config = dict(
    arch='crnn',
    num_classes=[12, 3, 12],
    stem='single',
    widths=[128, 128, 128],
    loss='cross_entropy',
    orthogonalizer='newton_schulz_5',
    batch_size=128,
    final_lr_fraction=0,
)
Rows from block 5, named by matrix and row number. Each number is 200 + 30 x the weight over its row's rms, rounded and kept within 0 to 999. All counts start at 0.
# weight_ih_l0: GRU input weights (gates r, z, n stacked) (model.rnn.1.rnn.weight_ih_l0, 576x384), inputs 256-383
weight_ih_l0.63,145,222,180,254,237,217,218,191,193,182,205,166,203,173,159,152,222,178,214,199,233,215,139,178,214,179,189,150,240,204,232,207,240,189,228,165,178,212,232,193,238,159,211,229,257,208,171,212,246,217,161,257,258,227,178,220,218,218,206,175,240,200,244,186,227,217,195,224,205,205,233,212,208,182,158,139,190,230,233,234,177,197,171,185,204,161,217,149,205,297,231,187,212,194,186,254,284,201,162,212,163,184,146,270,239,229,221,219,186,257,179,197,179,223,173,257,164,243,236,204,165,242,176,160,196,176,187,209
weight_ih_l0.64,155,216,190,202,175,182,168,275,261,189,182,207,156,158,195,246,195,218,122,181,187,211,156,173,186,232,213,170,139,190,198,245,194,219,241,244,189,226,134,239,186,232,187,206,208,196,183,201,188,200,267,157,196,246,201,223,210,187,176,228,208,193,198,244,209,203,137,219,193,244,263,188,192,193,195,243,167,194,199,209,195,251,170,217,211,208,156,207,149,248,197,171,226,142,228,180,226,240,264,179,173,188,223,229,159,232,161,243,189,198,186,161,172,198,211,236,130,212,169,244,201,231,138,217,212,209,251,173
weight_ih_l0.65,245,226,187,178,223,249,237,181,227,181,188,190,194,201,204,188,192,211,197,170,180,221,230,192,251,268,192,223,181,193,156,212,254,205,212,190,180,226,219,204,155,211,202,196,166,121,184,201,198,162,210,166,229,154,230,184,233,177,226,214,194,170,198,189,216,145,235,227,172,181,187,210,206,168,179,192,204,221,228,210,241,196,222,216,217,183,200,245,204,224,208,165,216,227,218,234,160,204,205,174,237,230,249,161,209,235,152,193,133,235,180,227,200,209,184,251,118,214,203,206,220,184,145,196,169,230,248,182
weight_ih_l0.66,175,212,197,162,261,201,236,180,224,219,159,223,156,102,228,191,186,178,195,205,227,194,194,243,219,194,200,192,170,185,244,230,233,174,197,225,222,237,183,182,225,223,246,156,194,172,159,221,228,206,143,221,238,160,192,202,193,209,177,196,152,167,193,184,219,183,146,172,189,242,220,130,167,272,219,202,190,231,168,230,168,212,218,178,164,170,202,200,215,237,190,261,203,174,190,241,163,175,170,197,258,221,240,201,143,253,199,189,163,110,224,175,206,217,201,146,173,263,209,225,221,171,257,187,238,152,230,129
weight_ih_l0.67,216,204,211,153,220,220,224,210,201,254,191,205,155,177,218,206,234,186,207,231,242,211,215,187,228,174,196,200,226,243,267,210,200,148,180,215,188,198,188,166,190,150,167,240,132,188,225,240,189,173,210,176,226,194,180,178,241,214,202,204,227,157,165,170,130,94,210,224,193,208,176,189,177,240,160,190,224,235,206,215,211,211,164,213,181,195,195,158,208,224,261,186,148,227,194,264,183,165,182,207,217,227,188,191,195,166,198,194,205,223,185,250,188,217,216,131,208,185,212,186,197,261,132,193,201,239,216,216
weight_ih_l0.68,229,194,116,184,209,209,156,202,137,206,184,168,210,131,179,223,226,186,177,244,195,213,200,209,219,265,221,211,231,180,251,224,215,196,221,259,206,214,169,244,219,205,202,267,259,180,148,178,247,209,193,179,270,192,237,215,167,188,197,186,248,133,172,198,215,202,231,172,218,203,238,203,183,250,176,226,99,187,207,205,202,168,200,166,203,190,236,212,180,184,157,213,187,151,212,262,178,212,205,281,214,172,180,171,220,209,188,188,206,183,204,203,211,211,150,201,206,208,242,171,166,141,207,172,214,192,191,243
weight_ih_l0.69,247,193,246,192,191,186,208,189,205,171,207,208,229,183,203,175,202,251,218,151,215,187,227,214,175,203,196,176,204,212,208,227,146,240,203,200,227,171,186,174,166,232,259,152,136,219,196,182,230,161,231,192,153,157,221,239,222,168,258,216,208,196,174,205,233,221,186,228,215,247,242,173,185,149,223,227,201,135,196,212,178,218,227,263,183,205,233,152,194,176,269,165,181,162,191,233,174,199,149,212,205,219,223,207,233,213,193,192,216,209,258,203,162,168,205,205,196,180,194,181,199,200,230,213,238,216,216,208
weight_ih_l0.70,169,248,252,188,191,192,130,229,209,177,230,224,199,216,219,217,166,161,136,220,170,200,215,183,263,201,176,202,226,229,236,236,201,148,226,150,160,193,259,216,182,204,190,157,179,161,190,218,170,211,203,159,174,223,188,200,142,246,174,206,185,242,187,186,223,213,131,205,183,228,261,213,192,176,193,191,174,232,185,188,203,210,192,178,192,232,205,190,190,155,236,262,160,142,255,229,197,176,189,156,226,250,177,191,164,229,221,248,238,204,215,160,193,186,190,213,175,168,188,200,160,216,219,121,226,160,196,183
weight_ih_l0.71,203,182,198,226,234,175,189,207,154,269,253,194,202,221,202,201,226,215,228,176,224,198,162,177,189,217,183,206,221,204,182,178,136,207,223,194,153,202,180,246,194,226,146,178,218,191,219,199,222,213,212,215,169,128,148,236,235,211,225,198,205,236,196,182,318,168,217,240,167,216,180,217,295,169,201,218,230,197,244,220,188,176,194,230,242,178,155,157,172,220,215,169,245,267,179,165,185,174,174,189,159,145,186,212,193,270,241,163,148,185,212,146,197,230,234,167,171,205,228,218,205,214,198,215,198,184,229,214
weight_ih_l0.72,242,151,177,236,246,189,203,170,198,189,195,148,191,194,187,254,187,139,199,205,217,244,150,206,226,205,201,209,206,213,144,155,161,213,214,262,183,178,232,229,155,157,244,204,213,198,206,227,202,240,160,237,227,205,165,214,200,215,216,189,203,195,207,184,167,206,238,217,243,158,230,229,201,140,182,205,180,193,158,161,227,221,203,167,240,205,214,141,190,245,225,146,190,223,192,203,167,257,169,209,175,173,187,208,240,178,234,243,216,189,249,160,199,187,200,201,230,149,130,258,204,208,234,274,194,250,230,223
weight_ih_l0.73,198,190,165,234,182,200,204,228,231,224,198,163,184,186,199,200,204,203,184,191,209,212,227,250,172,209,192,210,172,217,157,192,218,243,171,172,163,185,170,216,172,147,178,222,187,203,261,198,245,173,169,204,216,168,240,256,212,219,198,231,162,270,230,190,239,286,173,239,203,174,207,179,224,150,210,173,190,185,196,158,186,133,167,172,236,185,187,216,281,195,210,197,203,216,188,187,184,110,226,173,176,195,266,185,228,201,175,164,157,227,220,186,205,221,238,168,196,214,160,197,226,225,182,248,239,184,202,149
weight_ih_l0.74,213,197,126,203,205,168,195,275,190,185,200,174,168,228,199,193,191,200,162,197,209,173,191,169,170,218,179,234,197,182,238,166,214,211,211,197,161,162,220,142,153,189,241,185,189,230,231,212,183,204,218,223,211,239,128,164,185,199,256,217,149,226,256,230,258,186,148,239,240,243,220,239,222,216,175,181,196,144,202,224,144,277,204,221,196,224,240,178,228,211,166,188,174,150,200,270,249,158,233,225,206,147,214,171,221,211,196,206,206,214,175,219,196,221,170,178,213,185,236,168,220,227,199,238,162,206,186,230
weight_ih_l0.75,217,168,204,142,248,234,190,216,184,209,166,167,223,206,143,183,191,212,200,237,150,223,173,199,192,223,191,206,211,211,179,201,233,195,201,202,210,175,220,250,216,183,155,214,178,194,161,196,127,185,214,211,278,195,204,267,220,176,207,240,228,155,206,210,228,200,200,247,184,181,188,219,183,233,232,159,177,172,181,218,176,183,173,192,154,186,179,250,256,249,177,182,202,180,201,229,222,264,193,182,201,122,189,193,212,135,173,217,200,210,156,235,174,198,208,228,201,202,197,209,241,161,210,163,195,246,204,202
weight_ih_l0.76,178,163,226,219,186,137,182,155,280,223,211,174,174,207,207,219,216,298,153,234,214,193,192,204,187,169,120,227,242,185,185,229,172,197,194,174,215,151,159,207,244,182,184,196,167,202,202,165,263,171,221,213,239,213,203,194,189,235,205,208,214,183,216,188,190,170,177,221,198,198,198,161,215,167,193,209,252,229,190,166,221,230,201,216,240,180,162,181,213,201,205,214,131,187,196,172,235,196,246,201,223,199,174,223,259,233,187,182,198,181,165,197,250,214,239,203,187,259,153,207,226,177,243,187,213,221,199,218
weight_ih_l0.77,262,154,225,134,276,219,212,148,229,261,226,243,212,210,204,224,254,214,177,220,207,230,234,214,190,145,163,189,224,174,227,209,226,169,217,148,238,200,169,175,186,205,182,126,213,165,235,154,192,213,172,196,189,159,196,183,167,207,169,138,219,210,188,126,160,199,164,218,184,228,186,214,237,247,214,208,203,223,190,183,169,207,176,240,207,185,166,176,152,196,203,183,200,220,212,208,161,144,221,172,241,186,196,233,143,205,223,226,195,170,241,222,234,204,179,199,229,177,166,261,175,205,171,158,210,171,223,189
weight_ih_l0.78,242,173,160,172,146,214,241,243,157,208,179,142,231,160,150,165,209,204,174,191,209,235,195,168,203,217,158,175,176,168,215,254,145,205,164,228,199,224,174,232,167,291,189,159,221,239,215,220,177,236,225,279,173,188,199,254,183,197,216,175,235,202,148,144,193,212,249,210,219,204,218,200,186,215,229,175,196,213,216,240,188,244,218,194,230,190,168,208,205,201,253,202,203,176,175,216,185,203,254,140,145,211,158,167,164,216,196,231,236,165,170,244,187,203,258,189,200,216,237,225,203,210,258,227,197,187,214,178
weight_ih_l0.79,197,232,188,191,205,217,167,225,190,160,201,211,177,212,208,207,202,167,277,183,142,150,209,220,218,205,202,220,215,191,199,146,195,246,191,205,297,237,222,246,202,206,157,188,195,207,211,217,205,233,199,253,181,225,208,220,137,193,213,189,161,174,221,245,184,204,231,196,229,165,205,240,219,132,221,154,185,249,202,182,261,179,183,212,202,206,235,242,188,210,214,172,205,187,191,203,199,237,195,193,174,195,114,184,199,133,218,172,207,217,149,245,213,249,187,181,178,194,253,200,161,162,207,215,196,202,172,171
weight_ih_l0.80,185,184,163,163,222,210,192,191,165,197,243,186,251,246,149,139,202,183,244,220,151,174,184,211,227,202,213,196,165,188,200,210,184,215,161,220,226,229,199,249,258,176,217,218,202,198,228,160,213,205,180,230,258,221,195,184,193,223,172,223,194,237,228,213,211,216,186,211,238,215,206,153,199,229,120,192,196,230,206,197,229,188,177,202,173,220,205,190,189,245,200,146,205,200,179,196,186,205,267,207,253,215,179,219,195,195,216,150,170,226,165,194,136,221,220,221,173,206,260,283,224,236,195,196,169,232,193,302
weight_ih_l0.81,226,212,198,152,177,214,166,154,195,207,227,275,194,142,187,198,169,226,186,147,161,166,239,150,250,177,213,211,128,216,141,229,226,151,175,158,229,214,199,230,166,238,205,206,185,183,194,162,187,241,167,147,219,210,186,182,237,210,183,196,185,217,214,273,145,204,210,158,162,218,289,197,217,153,230,148,225,168,194,219,178,235,231,126,236,214,152,253,214,187,173,173,244,174,234,225,159,184,242,142,227,222,223,207,219,209,224,170,163,232,163,200,177,227,151,183,245,191,204,237,178,194,178,206,225,195,258,219
weight_ih_l0.82,190,201,150,182,193,192,202,181,200,225,173,185,191,233,211,220,191,179,245,225,201,181,195,215,225,206,201,167,243,151,202,215,241,190,171,185,163,192,213,147,188,265,140,179,190,220,181,191,258,165,196,227,149,208,215,223,154,246,218,227,201,163,230,235,167,184,170,205,167,235,104,204,176,211,166,227,204,187,159,231,222,174,223,135,200,189,227,221,194,170,144,232,216,206,248,224,187,201,175,215,211,228,215,188,201,209,194,247,172,187,184,200,188,192,229,159,201,220,185,209,212,196,156,219,152,190,266,208
weight_ih_l0.83,217,211,230,196,153,211,246,219,194,162,237,252,196,168,232,224,207,221,209,192,189,189,217,184,264,203,223,173,185,176,135,197,234,198,172,231,189,208,171,204,198,183,204,197,195,214,234,182,241,219,157,220,241,218,164,220,174,207,146,167,201,241,252,215,239,186,285,207,208,199,206,218,222,150,206,201,164,194,219,187,222,174,173,216,225,201,206,160,123,188,207,228,227,190,214,205,188,108,240,201,213,210,209,199,218,221,226,199,169,187,197,173,187,237,150,198,185,201,182,227,190,142,205,211,237,241,178,163
weight_ih_l0.84,233,201,206,147,160,205,229,219,185,193,152,187,193,198,172,199,232,166,145,257,238,222,226,144,236,237,228,225,207,245,159,228,203,170,212,194,181,222,186,245,228,237,128,153,216,211,189,198,189,221,184,152,227,193,236,170,189,182,191,209,196,243,199,227,164,195,207,179,221,189,199,212,210,187,175,178,224,207,199,198,203,248,254,205,200,190,183,211,222,181,180,211,171,246,207,205,140,240,186,201,162,205,191,253,175,208,220,188,238,138,180,143,200,221,216,192,167,183,224,175,158,211,199,196,168,251,159,174
weight_ih_l0.85,189,164,242,192,187,178,169,238,196,123,240,177,258,195,211,212,192,201,259,251,165,225,214,246,212,236,175,204,237,207,198,209,210,214,130,217,206,179,215,132,190,218,156,271,155,226,229,217,124,185,223,204,196,210,222,200,231,211,175,218,146,199,161,193,207,204,210,229,163,197,210,212,181,205,196,191,196,214,162,147,232,188,231,232,225,190,155,209,164,194,238,154,153,148,194,230,177,232,220,178,224,180,189,215,207,231,234,201,195,156,197,170,181,207,187,218,175,233,152,190,185,206,200,205,228,203,204,245
weight_ih_l0.86,244,201,233,225,182,222,192,166,210,207,202,153,224,180,203,213,207,216,280,202,156,223,161,220,190,193,220,158,232,171,219,196,218,203,181,181,248,195,189,239,172,224,183,171,224,208,171,221,211,240,186,227,127,159,191,163,199,236,224,205,198,226,154,230,161,213,156,238,174,240,187,206,193,217,169,189,101,256,172,238,168,228,187,248,268,189,247,195,213,210,204,211,193,260,134,158,222,204,144,168,164,192,237,208,209,204,215,244,228,209,139,191,207,160,253,175,179,223,240,192,224,178,213,233,187,200,212,221
weight_ih_l0.87,222,175,195,188,194,207,224,175,213,252,204,209,156,184,242,251,217,179,223,223,226,206,227,203,195,222,229,215,190,221,161,210,162,232,182,145,143,225,165,209,193,221,180,135,179,253,154,221,194,174,197,230,162,170,194,183,258,212,238,194,249,202,179,188,191,138,197,240,209,208,135,158,196,172,229,209,204,227,172,223,192,162,230,214,168,177,212,224,179,245,189,196,144,209,195,187,228,293,195,157,188,227,207,181,173,201,228,190,190,243,94,222,169,153,159,203,213,155,163,281,175,197,220,177,196,238,174,230
weight_ih_l0.88,210,230,268,213,174,211,204,184,179,198,219,154,219,168,156,200,161,181,173,202,202,221,185,155,188,238,192,171,132,168,178,208,198,176,137,243,249,212,207,181,205,236,225,238,207,191,185,261,164,156,210,247,206,172,217,196,169,249,229,206,194,211,174,188,178,193,213,171,226,222,235,236,180,257,206,235,150,194,203,208,172,230,167,235,171,215,198,181,227,172,168,212,217,163,238,193,160,202,157,162,199,247,149,228,218,219,134,243,206,202,175,194,185,185,177,211,193,212,201,222,231,116,170,134,182,189,207,206
weight_ih_l0.89,163,136,214,230,221,181,216,187,229,158,245,227,207,182,122,171,182,188,234,166,146,188,202,213,203,249,203,214,203,217,180,160,188,191,245,224,214,196,253,194,197,202,200,225,200,213,232,236,212,228,225,198,182,216,234,162,181,178,97,206,232,201,162,264,234,197,189,235,238,174,257,171,194,115,201,211,204,214,189,191,254,172,186,235,185,183,206,257,196,249,153,207,210,192,197,199,173,258,207,190,184,237,194,196,227,191,143,204,147,199,222,204,235,210,196,150,211,251,216,228,212,207,147,199,262,228,196,181
weight_ih_l0.90,207,268,196,211,238,93,181,172,181,252,247,192,167,204,247,216,200,175,273,202,188,174,186,171,226,206,161,220,210,198,210,190,185,161,181,202,191,224,255,267,170,241,247,224,198,183,207,210,195,157,192,209,213,198,186,208,134,202,171,187,217,191,235,182,170,168,139,226,174,226,160,204,183,170,258,218,249,200,212,203,151,157,214,220,181,210,198,203,160,161,203,140,224,193,138,188,264,164,210,205,213,138,183,192,179,222,165,201,209,195,219,247,175,208,188,222,228,190,188,185,233,195,193,159,202,219,161,202
weight_ih_l0.91,234,226,190,210,164,188,198,179,225,162,202,225,214,178,155,225,228,211,238,196,212,210,127,161,233,192,270,227,239,173,196,243,208,149,239,151,198,214,202,185,170,190,196,210,172,209,195,171,199,190,252,172,178,207,196,212,250,220,185,139,236,235,209,237,214,205,188,150,212,199,206,241,229,208,172,147,213,176,192,217,198,179,199,200,253,203,195,192,269,243,211,166,135,249,201,202,223,193,220,218,173,163,135,254,174,186,190,189,196,278,146,243,189,213,173,221,206,226,209,204,220,200,207,189,201,248,207,183
weight_ih_l0.92,179,221,191,164,193,180,180,182,188,168,216,155,230,201,168,194,217,189,253,176,200,175,196,247,225,177,196,209,237,169,199,189,159,178,224,176,188,201,184,224,205,212,162,166,159,165,219,215,204,192,249,214,179,159,199,190,223,145,225,177,212,157,222,189,192,187,220,196,233,159,194,251,192,206,224,214,216,180,157,195,232,249,213,193,217,123,181,205,174,206,238,187,207,145,194,228,240,199,208,180,134,200,175,188,208,190,186,220,262,166,160,228,156,190,162,168,238,228,202,213,171,176,189,175,254,209,260,215
weight_ih_l0.93,213,179,145,229,216,208,230,180,213,211,207,225,205,213,256,208,180,165,208,196,221,203,232,207,197,169,158,193,173,168,186,201,161,187,234,200,168,217,209,210,178,274,200,177,172,196,243,152,160,213,239,228,162,191,189,123,219,232,247,195,181,169,188,177,252,186,161,257,230,207,272,122,228,179,155,204,221,237,219,161,223,245,205,182,206,190,172,226,165,214,210,167,230,219,189,131,119,188,199,212,186,165,241,193,194,253,207,188,192,191,197,208,262,173,128,178,227,229,192,182,227,178,233,224,193,165,162,220
weight_ih_l0.94,173,189,214,180,217,169,217,179,193,242,178,234,206,207,210,175,211,194,178,222,154,178,209,250,155,177,232,215,203,221,189,201,218,139,261,186,203,222,214,165,161,167,215,186,241,154,194,158,236,199,198,168,192,174,256,225,195,185,200,213,171,185,205,260,227,196,201,208,196,159,194,181,212,150,177,211,184,247,176,210,149,231,231,207,216,198,205,141,195,164,247,227,200,159,202,163,172,268,247,134,141,248,217,177,194,189,164,205,166,254,229,205,160,201,192,134,161,225,211,197,211,208,231,224,230,158,195,146
weight_ih_l0.95,155,121,191,205,182,195,160,163,211,137,184,178,211,220,226,164,198,248,226,162,209,235,153,207,209,196,225,197,178,200,226,218,190,228,171,191,216,222,248,219,195,248,228,206,208,204,221,159,173,171,207,190,197,219,205,215,134,212,222,212,168,198,222,252,180,182,215,183,199,188,158,234,178,185,198,183,167,261,184,224,171,191,253,145,172,179,240,220,214,168,207,194,186,174,213,210,233,194,220,181,213,209,153,199,160,196,204,233,160,198,167,178,166,154,225,193,166,238,233,171,194,173,199,260,174,207,193,309
weight_ih_l0.96,247,216,181,208,204,190,217,189,169,154,201,240,199,193,202,180,308,226,150,251,222,175,232,172,237,206,267,176,191,202,228,203,190,194,249,220,227,175,226,223,181,201,193,224,270,158,152,182,162,145,183,230,188,222,193,190,169,197,162,206,221,226,223,254,239,273,258,259,157,174,214,192,179,244,215,187,217,167,254,201,207,176,151,263,151,192,199,190,189,143,219,207,233,160,166,182,212,192,225,235,134,176,162,196,239,181,173,175,163,227,203,198,248,198,213,261,236,201,195,164,164,191,166,220,263,244,192,214
weight_ih_l0.97,176,212,197,191,196,224,200,150,180,214,201,277,185,180,170,164,147,204,186,233,127,161,157,192,202,179,175,209,238,212,201,217,164,142,167,191,173,205,235,189,154,251,199,218,270,125,217,180,218,226,161,167,190,228,220,147,182,190,227,178,235,201,222,204,210,198,186,203,227,183,182,251,196,136,234,161,244,231,186,193,179,189,181,149,199,211,191,159,177,203,172,207,241,247,150,153,220,199,193,214,170,223,224,179,224,228,190,188,219,235,183,262,213,197,229,197,169,241,206,166,207,160,181,256,173,173,174,235
weight_ih_l0.98,190,146,218,221,147,210,180,201,197,224,172,238,220,204,222,230,209,224,147,203,222,189,232,238,203,251,214,205,187,165,224,239,172,169,240,217,211,177,129,249,220,177,236,188,146,189,184,174,195,187,218,131,269,231,243,189,201,158,123,173,219,228,153,183,248,242,182,215,196,155,144,242,184,185,232,194,209,227,184,217,219,174,202,189,221,215,202,171,217,183,178,207,208,98,200,211,196,236,204,209,237,229,158,176,250,218,199,143,210,182,170,221,176,219,246,206,183,179,236,185,174,147,254,221,200,170,192,222
weight_ih_l0.99,188,180,216,159,170,193,233,209,184,197,251,190,203,215,159,211,176,172,182,163,192,204,232,208,110,202,195,221,199,203,258,168,195,228,180,210,144,197,186,196,205,260,219,233,219,190,238,216,231,160,209,191,206,255,226,210,208,182,190,201,225,162,175,174,165,211,232,199,230,217,200,199,249,253,190,242,167,238,177,190,241,214,200,219,188,190,186,182,230,254,166,202,229,203,209,123,203,138,237,177,179,213,183,233,193,184,178,217,178,216,215,139,195,240,194,200,186,167,196,237,221,266,273,198,200,212,216,193
weight_ih_l0.100,158,158,241,183,191,217,200,174,237,222,128,246,241,248,190,203,219,182,222,189,223,191,155,157,216,170,156,199,213,253,193,203,202,165,189,251,198,180,205,182,157,244,219,252,190,176,197,209,206,208,147,176,196,220,185,167,188,236,212,199,187,237,172,194,252,221,186,213,173,245,220,246,136,170,165,201,231,174,160,248,238,206,260,194,226,215,205,196,183,218,164,180,220,245,209,178,205,210,133,176,119,201,238,145,221,236,247,198,176,190,222,203,151,245,203,187,191,180,148,266,214,199,265,151,182,216,170,216
weight_ih_l0.101,201,212,229,106,239,231,245,209,217,198,148,218,236,208,229,185,184,249,203,170,270,242,233,182,214,243,204,175,205,213,181,194,192,217,164,163,198,158,172,233,232,254,266,169,232,224,175,182,188,185,188,214,164,167,162,216,190,234,218,171,226,231,216,198,201,177,215,198,219,236,181,198,189,180,197,166,226,160,200,201,181,190,171,239,198,184,244,190,221,201,223,176,192,198,167,183,174,195,204,184,220,153,188,247,158,162,227,240,240,208,217,289,195,263,207,232,229,206,201,217,209,246,186,193,199,152,165,190
weight_ih_l0.102,223,221,173,205,209,189,186,201,224,209,250,235,174,177,224,178,199,215,281,205,186,204,191,203,164,214,190,208,226,161,273,218,193,208,182,201,207,171,191,165,190,235,183,160,212,218,190,182,194,176,190,177,148,215,218,193,219,207,154,201,282,243,221,136,227,260,211,205,139,273,195,231,169,192,173,184,164,208,190,202,209,223,198,171,169,188,266,211,252,237,171,212,215,187,181,199,183,235,146,171,180,149,194,211,181,183,240,204,229,276,244,172,222,218,245,118,216,231,193,196,169,214,216,198,161,255,160,245
weight_ih_l0.103,176,274,173,156,225,164,153,220,171,198,246,190,139,225,209,207,174,203,227,147,219,207,160,240,167,204,220,172,192,175,199,192,194,215,227,177,199,261,190,165,205,208,182,197,222,247,213,212,151,188,189,178,232,192,199,208,217,224,152,187,244,187,223,192,176,179,197,215,249,166,153,219,180,191,172,124,209,219,220,210,189,206,156,186,207,172,187,160,203,160,206,247,189,241,178,159,242,190,183,233,137,216,181,201,197,210,239,242,160,272,205,156,159,179,171,137,236,166,175,236,236,219,192,178,186,185,158,218
weight_ih_l0.104,236,180,212,242,164,202,186,193,187,189,203,218,235,276,158,202,213,219,205,172,232,182,206,202,156,171,220,187,242,241,237,217,228,176,228,245,208,197,219,153,192,141,196,226,195,171,195,155,249,226,162,209,191,155,209,186,226,216,199,196,204,179,193,226,243,179,131,260,206,217,220,201,224,148,219,240,192,198,158,162,190,158,195,242,162,168,176,234,223,180,141,181,203,229,189,203,182,209,226,218,157,141,179,199,182,151,220,214,196,217,200,178,181,233,160,232,229,177,208,174,175,173,228,237,240,209,235,190
weight_ih_l0.105,213,160,127,155,245,182,216,227,194,224,179,213,168,190,246,176,222,169,175,240,207,198,171,183,194,173,184,199,155,132,230,223,224,222,285,184,183,193,178,174,190,180,179,206,187,214,207,190,205,181,250,220,235,236,210,244,243,243,150,150,227,192,203,186,137,181,213,221,191,198,259,193,245,224,188,258,229,205,226,141,209,226,224,205,176,146,189,180,161,195,217,258,171,194,227,198,192,158,211,236,172,146,186,221,234,215,196,211,249,223,184,199,226,171,171,214,154,168,210,154,230,160,261,159,222,193,200,214
weight_ih_l0.106,207,214,246,226,129,204,217,236,192,123,183,231,178,193,250,190,253,203,188,191,249,211,176,209,198,184,211,184,210,229,219,253,238,208,172,197,180,187,209,210,203,227,172,204,190,220,194,195,231,204,142,187,193,189,202,198,189,195,227,163,168,238,185,159,174,227,219,181,189,196,158,225,225,225,200,194,174,188,197,224,185,186,143,231,217,187,206,190,216,202,185,195,135,231,228,216,246,216,182,226,138,205,211,169,155,205,172,231,200,188,122,191,213,190,243,180,193,193,200,200,175,183,193,188,163,196,203,199
weight_ih_l0.107,190,257,160,145,156,225,194,209,223,183,243,261,168,156,232,144,166,159,195,196,158,249,255,199,267,224,187,209,198,207,197,165,186,217,210,236,236,235,150,168,197,217,228,202,187,194,171,207,246,143,212,213,242,209,227,248,192,237,201,194,171,177,209,189,214,226,176,229,194,204,203,206,137,209,192,227,199,216,210,198,212,263,179,191,268,197,190,192,242,184,198,198,204,199,211,208,202,201,158,177,200,215,200,222,160,182,179,168,148,192,182,197,179,166,185,147,194,245,190,207,166,169,198,187,203,199,230,170
weight_ih_l0.108,216,168,194,132,202,158,195,174,170,214,191,125,218,204,168,170,174,199,177,227,192,182,167,214,186,212,205,202,189,200,230,190,254,185,169,189,186,217,228,246,176,250,211,184,181,195,153,199,184,228,232,226,161,140,230,235,242,197,216,185,188,211,198,184,172,200,195,207,206,200,186,253,201,184,240,200,208,205,160,184,238,206,168,165,221,187,183,217,168,188,190,171,260,257,160,224,216,184,166,220,217,183,218,233,223,170,196,164,221,215,231,205,181,232,216,201,204,140,185,204,166,200,190,227,248,180,212,174
weight_ih_l0.109,267,205,200,219,182,239,214,197,254,190,171,192,241,231,221,195,196,187,170,196,221,175,191,180,145,244,165,176,192,200,196,162,246,205,239,221,182,183,217,180,175,170,159,226,247,160,210,183,214,179,163,243,224,223,179,208,190,229,256,182,186,213,211,222,185,175,186,225,159,135,188,178,112,215,257,215,165,131,208,236,192,184,206,197,183,210,208,275,190,212,218,216,195,212,173,248,182,180,232,207,229,197,154,183,196,172,187,220,215,196,153,221,177,204,162,200,218,219,191,221,213,198,195,192,261,198,223,163
weight_ih_l0.110,194,253,192,235,176,222,184,230,178,184,153,193,180,243,227,173,156,235,221,168,197,206,212,188,166,192,221,262,202,223,205,178,197,192,202,212,212,182,178,203,206,196,195,184,259,161,150,207,174,206,201,200,127,156,234,167,202,234,195,236,221,196,189,219,198,175,224,190,158,228,198,241,242,163,199,172,174,240,94,180,220,248,208,179,261,250,193,257,177,219,246,191,237,213,251,177,159,222,219,191,233,165,168,201,204,211,201,247,248,192,216,244,239,231,198,221,189,219,147,193,179,182,161,174,249,174,213,203
weight_ih_l0.111,190,168,175,169,226,249,233,203,232,239,180,189,192,162,175,216,269,192,202,242,232,168,155,140,222,151,200,169,218,196,191,184,223,247,217,148,170,227,217,161,200,202,203,162,255,212,226,153,153,246,207,197,259,194,163,213,172,227,217,201,226,216,237,220,218,206,195,162,167,222,197,235,247,241,178,142,192,157,193,209,203,208,195,185,177,184,198,175,172,184,225,217,243,160,251,213,207,178,234,218,179,186,216,222,127,202,156,221,268,250,243,123,178,177,239,201,210,193,181,172,245,210,199,175,178,224,197,163
weight_ih_l0.112,152,226,218,218,185,275,167,176,209,167,214,167,210,193,219,204,220,201,225,142,194,187,171,215,150,241,189,233,218,195,204,196,225,181,192,124,218,243,186,223,130,296,182,200,196,196,176,213,165,195,210,253,205,201,244,198,212,212,197,185,188,229,194,214,226,189,215,192,194,213,229,193,210,202,178,237,145,171,204,197,137,187,252,190,180,237,176,170,182,119,189,211,240,198,164,239,218,228,230,221,203,158,181,200,194,238,218,192,219,238,231,231,203,190,157,197,149,242,177,184,187,231,210,172,165,184,205,191
weight_ih_l0.113,207,182,228,186,156,201,131,223,194,216,230,153,203,189,190,202,159,191,212,256,194,201,174,150,180,217,182,141,202,177,223,213,155,178,278,187,158,254,175,206,240,159,227,170,233,223,215,249,237,202,176,213,212,184,198,203,212,141,202,193,204,246,238,179,230,223,197,212,212,209,201,274,187,198,135,176,211,169,214,126,194,152,186,175,206,185,205,215,228,219,157,223,200,227,200,190,218,227,151,188,170,201,189,196,201,187,154,216,251,210,221,183,150,157,226,194,224,241,196,228,234,156,208,214,224,218,186,244
weight_ih_l0.114,239,207,178,236,130,219,191,156,183,187,205,198,191,162,250,246,165,153,204,129,218,209,176,220,231,186,194,195,178,228,178,188,210,176,236,187,266,142,196,160,206,204,220,198,260,113,150,163,183,197,210,233,193,160,180,227,227,182,208,229,186,241,169,201,202,184,183,236,211,186,225,176,208,227,223,236,229,239,160,212,187,197,179,221,213,197,180,202,226,215,188,145,137,201,164,183,246,245,211,160,208,209,187,187,241,188,198,148,198,130,123,220,203,195,208,190,154,209,205,176,255,198,201,208,208,211,147,203
weight_ih_l0.115,122,200,204,182,234,207,202,162,176,196,209,227,184,203,174,176,171,184,152,223,247,219,237,224,162,177,159,221,204,175,200,178,220,200,284,224,212,212,167,205,230,189,221,190,167,131,199,193,145,201,217,232,156,147,168,199,191,191,205,201,230,220,224,202,188,206,171,177,179,184,208,214,210,183,178,194,254,228,214,211,242,189,226,232,219,202,207,224,132,152,191,222,200,160,172,261,168,218,216,197,142,206,164,223,173,163,212,172,197,178,197,195,189,168,202,207,180,230,148,193,215,189,208,204,218,196,219,174
weight_ih_l0.116,208,213,213,201,206,223,264,254,212,205,226,210,177,141,216,176,237,234,207,186,177,176,225,240,221,225,212,160,220,173,176,164,264,213,235,199,187,206,221,190,213,215,210,132,234,205,203,260,185,229,179,194,230,213,133,157,156,194,218,203,170,177,234,175,245,233,253,217,167,242,205,146,196,211,220,230,138,219,240,157,196,218,218,161,202,178,149,212,143,175,219,252,226,168,202,207,175,232,231,200,183,201,227,166,249,191,261,209,227,180,181,202,206,197,216,215,134,211,250,176,203,221,228,161,195,168,221,186